Weights of a small masked spectrogram model: norm rmsnorm.
Rows from block 12, named by matrix and row number. Each number is 128 + 32 x the weight over its row's rms, rounded and kept within 0 to 255. All counts start at 0. Numbers have three digits each. After the name is the row's rms in percent of the matrix's.
# f: depthwise 7x7 conv (model.blocks.12.mixer.f.weight, 128x1x7x7, trained with AdamW), a 7x7 kernel
f.0 101:130126127114143137132127131130117137139125125127132103158143138141059000015183146174115128116130163148145120129122120156138135134124126126153129135
f.1 097:126125132090116129123127123112082125124133135119120024096139127101093056027072117097100123099041095105122123122134105132125121139138126124120147130
f.2 066:130132130116126126133124130121140124128125138106123243131120142094021049107033053101124134119099124133126125125128129125134122127128129126121129132
f.3 113:127129126129128128128128130128130128129129129128128137127127129094161229000243207122128128126126126128127129127127125127127128129127129128129126128
f.4 130:129130132107127126124130113124191133122129124151130000112137116127125119084116131125128133137100132136126131121127165129119137126126132119130128130
f.5 104:136133146073133133130140141119049122119134132117083000088113107089079054195100095117130131128115123137124139128143127129137125124139131102143121126
f.6 099:128129124139125126126130124123181126127125132130131189136130130131142144255132120124131122121189123123128122126119155117132122129127125144128130130
f.7 093:124145122166147124128108114104128093119091117088101162111097122111120107088062120148147127118198128147141129125099233154110119104108066209098130102
f.8 085:126135133136135134127133127125171130127138130135136132123141125144161216255207158149128139136127143133131129126134168133123126126128129142127131127
f.9 113:131132127117130128128134134126122129129129133130128136124128129067055081255137112122133135124120125133125132135128127123128126130133128130126132126
f.10 114:128128131108128128128129129129087125127126120131136149145127120136128092000107133140126131134138135128128131122131138129128126127126129143131127130
f.11 108:132130133130134126127133131140117136134125133133136114133130128113123070000047109125123125137069115129121129128138112134126126124129135130129129130
f.12 094:133126125128126123132132122125139128125125129118123168128125128107119110000165142131114158138000114143117131124130155131125127129127130124126124129
f.13 073:132118136132141119132128135122129128121139134122136095106148130095093000030015079099133141108124143131129128117143145127119130128125135131129140114
f.14 111:127127129126126128128130127123143129129128124105137255128122128129131106087102128125129129128129128129130127128129124127127128129126133127131127129
f.15 105:127125130255150135132123131121203131133127127133122156118133115136140108173110141124128135114196130131139131134120227143129135128132124197135132138
f.16 100:127128126133127127130132125125131122125129128130126127126129128079179255122255212101128125125122122124128127129127129124129129127128126125128130126
f.17 105:125128126128129129130124128128128126127127126128122157130129129135119140255000075099124134125105121134128129128126127130132131126128126119127130130
f.18 113:127128133134128131129132123136153133130130124132120055116125127142130128255156116137125134120056115130122124121134151130130125124127129116125126129
f.19 082:135122134171117132126126125122147128133130140128111169134119141113150117074211142128126124146140123137122138133164248148134138143145163245156147159
f.20 090:135132146112131130130127126135094114126124126125130063125129130107120080000092150129136134132093136126128122116118092111118114141135143125140135140
f.21 092:125126117161136115139126126113189123129125128123121185121125132128137153027151160141146126171240154130134141126140234135120129127132126163127123125
f.22 095:123132130107129125128127122123177134129127141123142232163124144152153190255208170145124124116089113135127126134120110133130128126126126110129130126
f.23 095:125137138132133129128137132147154149138128146135168209165138139120153189255192157145137136150222159132126124126116123111121123129122121103108117121
f.24 083:122114096045079094106113108092051081095109119118109073111112118146128189220067172150131139135152139135141132134133154148131130127129138160143128130
f.25 091:139122134151123128138122125124146124131134108113095074100112111058072084000085116094154142153212140140147148135141140129134142125127134163133131128
f.26 095:133126129128125135128130127137112131127132125134130070126131126135107056055066095114131117132255118128133127122130131129128126126128133122131129123
f.27 083:130124127135110119118134139126132131110121138136141144126126123113134149250106092089139147128146141136127140139154250158131143141126134231148136132
f.28 108:126131123122125131122129124119168122124132136108139255144119143135129113143095104127126134128134119134127126128121119112131124127129128152124128128
f.29 087:128126128176143131128129128136143142132137149143158180161145146141150167252233163159129119125134145124142114115110044120117119127120133090130125124
f.30 098:121138132109115128123122124125058121128121113133110013104141104162146181141170118151140127138037126140147123120124193130113119126131118036119124135
f.31 098:153137173185146145144118121107088124122118104136120071126097114150141102000202191169120135114059133127112133123130118117132119123145120133152111125
f.32 101:126134127133126131127126127126150132128131135126125166131132134123129176255217146135138132126192139128137124125119149129126125123130124128125130121
f.33 089:138128131176124126141135119150255158113133127143110109095129109116106089017129134132126141114155114134125132115149155145134133121130133132129118129
f.34 108:132131134105130125130129134127105127127130126135126100125124127123107148255139110110130127130117131130129128134127123130129129129129127135129127129
f.35 106:123128129109138130138122128122098127136146126130113068129142145146135199255103066045124123112122128138155129132117125123139141127126122120131136135
f.36 066:137143158173175135136133141110178148148145139157168040125119150099088077027117114083155133135066126154131126144116169120135146122119124186146124116
f.37 105:129126128136131127126131120132138129128125126133133076136128128149164124000076128138128123127202153130133123121134123135127127127126132120124127129
f.38 096:127129128132137132126135136131136135132131136139124137135130143123125197255208172124134133126145139134143127134132132128132130128126132119125124135
f.39 085:128121131152133126127134123119122126124131121136126019100126117120109111000099099114115132116031104129120139124140179141124137131132129144136130134
f.40 121:126128129136128126131126126126152125126120141108142255136112136131141127100126130131126127128133124130125128130127104128130125128126120120124131126
f.41 126:129129127119127129131126124126158127123128126134122033113131124133131143255147135133125128118049116128126128121126156124121126128132129110134129132
f.42 103:131131112070115130121126130140162142127133105106067035082109108146130178255169152129125124135128121126131126125116082123119123128138128096130127126
f.43 114:130129128127129130126126124121128126126128130129125087127132130127123156255151126137128129130103124129132126130124115127129126131130124120128123127
f.44 106:132129128147126129130124132127063124134124127131136158145128133131128120000122110113139119143255143126133117130121114127123121122128127130125126124
f.45 092:127132131113133132123132128134099127136122131130130125132126133123106073000090085123112155144000125142116134126132132126132132127128132135135131124
f.46 086:128127125099131130128128126130088128127131132125121141135127134125157188093154111100133123140255140127141129125126137129126133124134127117127135137
f.47 106:136125127124125126132124119125203121120125129159123000115147130133137165083166140124132124133186125125130126125125154125125128127123129151119128135
f.48 088:131131136108129132129129123133150134122128128125135123128127130092094031000071076098139110133217127120141129133127123133131128128134131116131132131
f.49 092:127127121174124114119137128141218130129128146128163253165123156111123106084147172132122134128081115120128123121133182120122111116121138220145124133
f.50 091:129122136114136119131134146129000125139132128139129030134131126114112137111161137119133135126029133126133127130140058128137120135121143108136126135
f.51 087:128122125129130120128128125123131129129124119138116065117134120127129192169216138134105161110000124141113131133125091133130130129124126138130122126
f.52 110:124137130138136130137128136132146131135136129135132156133138138125079232255145151153123135117106132128129125134119120130125125122132125116127122126
f.53 089:124125128137118134118115126120138108128123117118092086093116115162159161138032126130131123150255156127154132124122181134128127126127126169127129125
f.54 082:129137121123136131135132136125108127132131124154103034116140115098066003136069029072129138106116138128127139128117137133137127130145113112136135122
f.55 089:132140145196143150134135138156202156144140148144168193165157144127173089211116183160141142158229145144136117128122142116131128129125122120108119122
f.56 099:129134131097121128132128124134144133131130132125142154129125127127123060000087118134128132132169138126131124129135116130127124128127130126127131127
f.57 093:123117111174137129125113116121223128122138122113090051127136124157174200208125119118126112121212137129137120126112167121126127117118114202130125119
f.58 080:135125134122137125128129131132113124134133132130130138133128131110088034000082090113123127118098118129119130131124081126128130131132131087124130130
f.59 098:132127120130131126136139127112083121117125129134115104115114127076057069000097078104147129147061126121122143140123108125117131134138133131140133130
f.60 078:124140137173157133137127127138192164142133161149172226179146150132125080172128164172138138140209177141142131134145190161135125122128132158163126123
f.61 093:125130128137124130128126128132132127130130126133130101120132128135157214123255217175131126132175139131134126123125133123125128129129127111124128128
f.62 083:127121116183127130125123123117199130128129124122120201132130133146159191246129110112129120114219148139142125124118185126127126128126111188121128124
f.63 086:132132128183153134129124130129137141135138133135120061146163153143103141092004038063129136130087159152158119142134078139150149133131150133155126120
f.64 087:119129125156135127125128124121192139121121129128127182138127133151159176248255171151128130132145136119136136122121135128114127124129119111113122120
f.65 096:125133125120133131127129143137032122139126121133124080118127127105074080082102080111142117128207130117141111148122000112146119130126126122124131123
f.66 103:123130129122131128125126129131123129128125125127131126133128129185061000030019067156128128130131128128129126132129125127129128128130131127130127129
f.67 099:128123128130134121131119123129134135127123132140125000110136118161167168087117122138128121117121126127129131122132117125122132130132130100129129137
f.68 087:135148146097136135136151146127073121130130144145136074113123130074029154094004113114161166160127112114120148148147083125122129134145148083132131130
f.69 087:127129127124127131131130117118182127126123122134134096122128126125104039000011074126127128125125130127129128124137122132131130129130127140125131126
f.70 099:125126136128127126126130127138180147124126124118122044102129126133152152037205227188123125138169138132120140133139203151135129127132134166131125122
f.71 097:128128129130126128127127129128120128129128131127127121125130127132134114255000044088127130129128128128127128130129128130130125128129130126128130127
f.72 107:129127132128130128128128128130129129129129129127130129130128130125139101000145144137128126126128128125129128128129127128127127127126128125126127126
f.73 131:138131134023131133129125118133255135118124133127118033121127134125137130187123140119126129125110137129127139123130115122130135125119129190128116118
f.74 078:127136111137118135122133124124146124131129129125133211143124130164177113081000044077117129111176117120123129128107162102133122131133111172099137137
f.75 063:126115126212120122121126121119196119121121123122118224121120127144164135206144144139125123126218122126125126122127206123131130122118121201120116120
f.76 073:129128133118134130133127130131124135123125131130130110135122124136146191123246255206127130130103121127133125130127122127126127133124126116124130130
f.77 095:132127131084126130129126124123068121126121124131112036110126126108126092000107129127129125133106144126130135116130146134120134137124134127132127129
f.78 091:146138125041089133132131135138036106123134146148133118119121126071093071008078115100148129128127114117131138134103074124128137140122128117120117131
f.79 102:128125138129113133119131130139145118128132131127142161124134131141163230105000089096127131137156117129129131127134166122134132126129131147119133128
f.80 058:130125136163134142123123119126148143110125159135088165110127166086118135255103065088145124110082088155137119110131079110123112134146159170127153141
f.81 153:123116116251133112126137137128000118137138121127135221132132114131123125071132120135126127129149119129124131135130129132133129126124126123127128132
f.82 082:122132122130121108122130118132131125133120115128121123123141119157178221162255216193126127127131127145134136123123105129144122133127133154110130139
f.83 153:134136143004125140129118125124255134126125134123125029124122135122133133171131133121130133136112139131130128120120103118128131124132132176135126121
f.84 045:142138124090083137119129161139160147117127157128086077094109152076048101163211197138115137112213137098107133128114154086112129126145129152110127117
f.85 078:131123137133125134128123130134139145123132130127137144143122136170193195139255249179130127123153143112135121129131141136125126128121133130126128127
f.86 083:130128129121130130130132125122139136123123131126120166130124126108131087199255229165120136131092130130126131125121163131119127129129126113130128134
f.87 119:125128116102125121134136127128163138128134124121129148120122118114103078000093115121144121155218130125132117127120095123128117119129103056113128132
f.88 085:120126135112113136130128117123099109121132132137127008106133122112096071007060105118119126140051107131127135127137093130121120131131123108132130139
f.89 074:122128129005127136118127129125055145129124145135141091153153144116128137141151098131125125122074134127131125122129050134129127136132124009129143116
f.90 105:129119133133123123129128128140132110120127125127134136108124132178173223185000041070129130142145117126129131129139146118115122132129135143120124122
f.91 086:122122127168125130126124125122182124127125134129126230137127127134132142233134132142142128143255149131133117129122160120126120127129120160119130128
f.92 091:130115131144129129126123128138131122141121126115145117131128118202226195255177107131123125144077132145133128120138109110139130118129125063117134116
f.93 101:126134128121128130130127125120160125125129132121129159126125133102082098255166131134132127123159121126132125135127126128127129130130125121132129128
f.94 085:127126130133130123129129126138113131127127119130126108125128122140145193255185148142126131133054119128124130129127118132126134125126123122130124127
f.95 075:126134124096125123135128126132098129127133132131126071123130126099073038116009041064126127129091128114135132131139080140126148133132123093126157125
f.96 112:131130128127132124129132128134133130127131126127128143129124126122124097000095126127131126132162134124126130130129140134128131131133133144133130131
f.97 073:126126127133126128127129129127118129129124126127125119127125125145169182255153171147128125121145125128125129126126130129129127128128129132128126130
f.98 111:149136124116125125130153133121121135126127150130126106126119127000035095171201161140159133129117125122130157143133107131121125151143130116120130124
f.99 129:127129135119130126126131128132106126129125122130136087124128122128116082000078114137128128139106125129127130130136118133130128130128134105131128132
f.100 192:128129129131130129129128130130133129129129130130131136132130130134129174255156132130129129132134131129130129129130134130129129130129130132129129129
f.101 087:128127123143130124127126123124162118122128131124119155117134125132188224075215217164134109138244131113131121142123134124134122129123124149128127123
f.102 124:128126130129128129127127128129122128127128127129130115127128129132125143255166122127128128127145128129130126128124130127127128126130128128127128128
f.103 099:129132127118137116137133134134120126134130130135135179136142127141167211255202175146131129129126128121125128126130131127124128126130125130128127131
f.104 094:126130128149127131129128132129150135125127128126130146132129129119113095000081121120114124120032121120114125130124097125127126125124122100119130129
f.105 088:124131125125125129125125130128118125129127128128127116121128125111063000255071085125129128124182125127128128128127110129126125128128130121129128128
f.106 080:144120134123136122141133125119149123125142127142119102138135128105111079182091135105128135179255161150140130122135212135116135129120120139130112130
f.107 096:122124131143135126132129130124133132131128123126139159126127124170192193255179154145119108143142135139121128119119155127120121124126125146124134121
f.108 098:128130125130124125131126120119176123123132136133132216133134133129134138255126131127126127127143121129128124127126136117130126126125123148123128131
f.109 089:132124123125138121126115125140096136118129133122133098118136136147202217136255215132128125121058108136134116133138084122131125126117135133122133120
f.110 083:127128121067111130131120126132060135128126124124125044127127129154140173194177140141128130117081115128121120118120000113124121122122125058128131129
f.111 111:128132144255154122136135125143231141129136134131127173132127131138126153250167130143124133124101117133121121129128132125132121131129125101114126126
f.112 115:141128136255138124124123136136183122128107145136167191132127121117140096069103122123139132138184130126118136134157181152116134120131114187126132125
f.113 091:119127120162145121131119136134164134124131138130150224163140127175174182179225178157131136167160170155139134132140183172140148128122133155154139152
f.114 110:129130130126129129129127129126119126128129131128130124129129129121111101255161129134130128129140131125129126128130125129127125129128129121127127127
f.115 106:126126110169146123124130123121156150126125130117115188177124123114119049089243200173117116106177179131122122113104160163126129126113097150162121122
f.116 102:129127132131128126127128133128114129131125131128125113124130129122149171025255207165134120128201127119127128131127139127127122130129128133131129127
f.117 105:125131132151135130126123129134160134125122123124135184134125121136128113255156134142127126131172132125124127126135163127126122126127130157128125129
f.118 101:129129135106134127127129127132101132131129126132132100139129125124118110000119129129134135136122143127135128128133117134129127130137134103139126126
f.119 111:125128128140123125115129121126146128116114124127127127129130124124125071000134154182129128139135129123134127127142129122124113127124141138122131113
f.120 102:132126141113135124138128128131138137126129130116127111122132120122136121000085107120117131118039114129114140124129111125128129133120137120139125132
f.121 101:128130128107124129128131131130118125125127128138137117118119125113090097206255228153128129132132114117121128129126116125122126129131130127121124129
f.122 129:125124128125129128127128128130130129126128125128131125132126129134178148000097174133126123126115134128128127126128127133128130129121126127128124129
f.123 108:128125124140125124130126127122134122125133127129121149119128127132136169255158140127132129123154121128131126125123139120126127128126130133125129128
f.124 099:125128132124131124128129129127125127126129126131132096137124127118145162030255249162129125127139135121131131126126124128128129129128126124130128129
f.125 114:130129132111137126129128128129102135131131129126129088130127129119109079000077106114126126128084125124119128125128095130125130124129127112133129131
f.126 166:128134124155127128122131134128165132127127133128135174137138132138146188255170132132130128137169138132133130130133152137125128128128131145135121127
f.127 099:123130132108120141117127128137135126134126135135130093119129128136168199255175157144135130146192137132134124130125164123123131129122132158125130122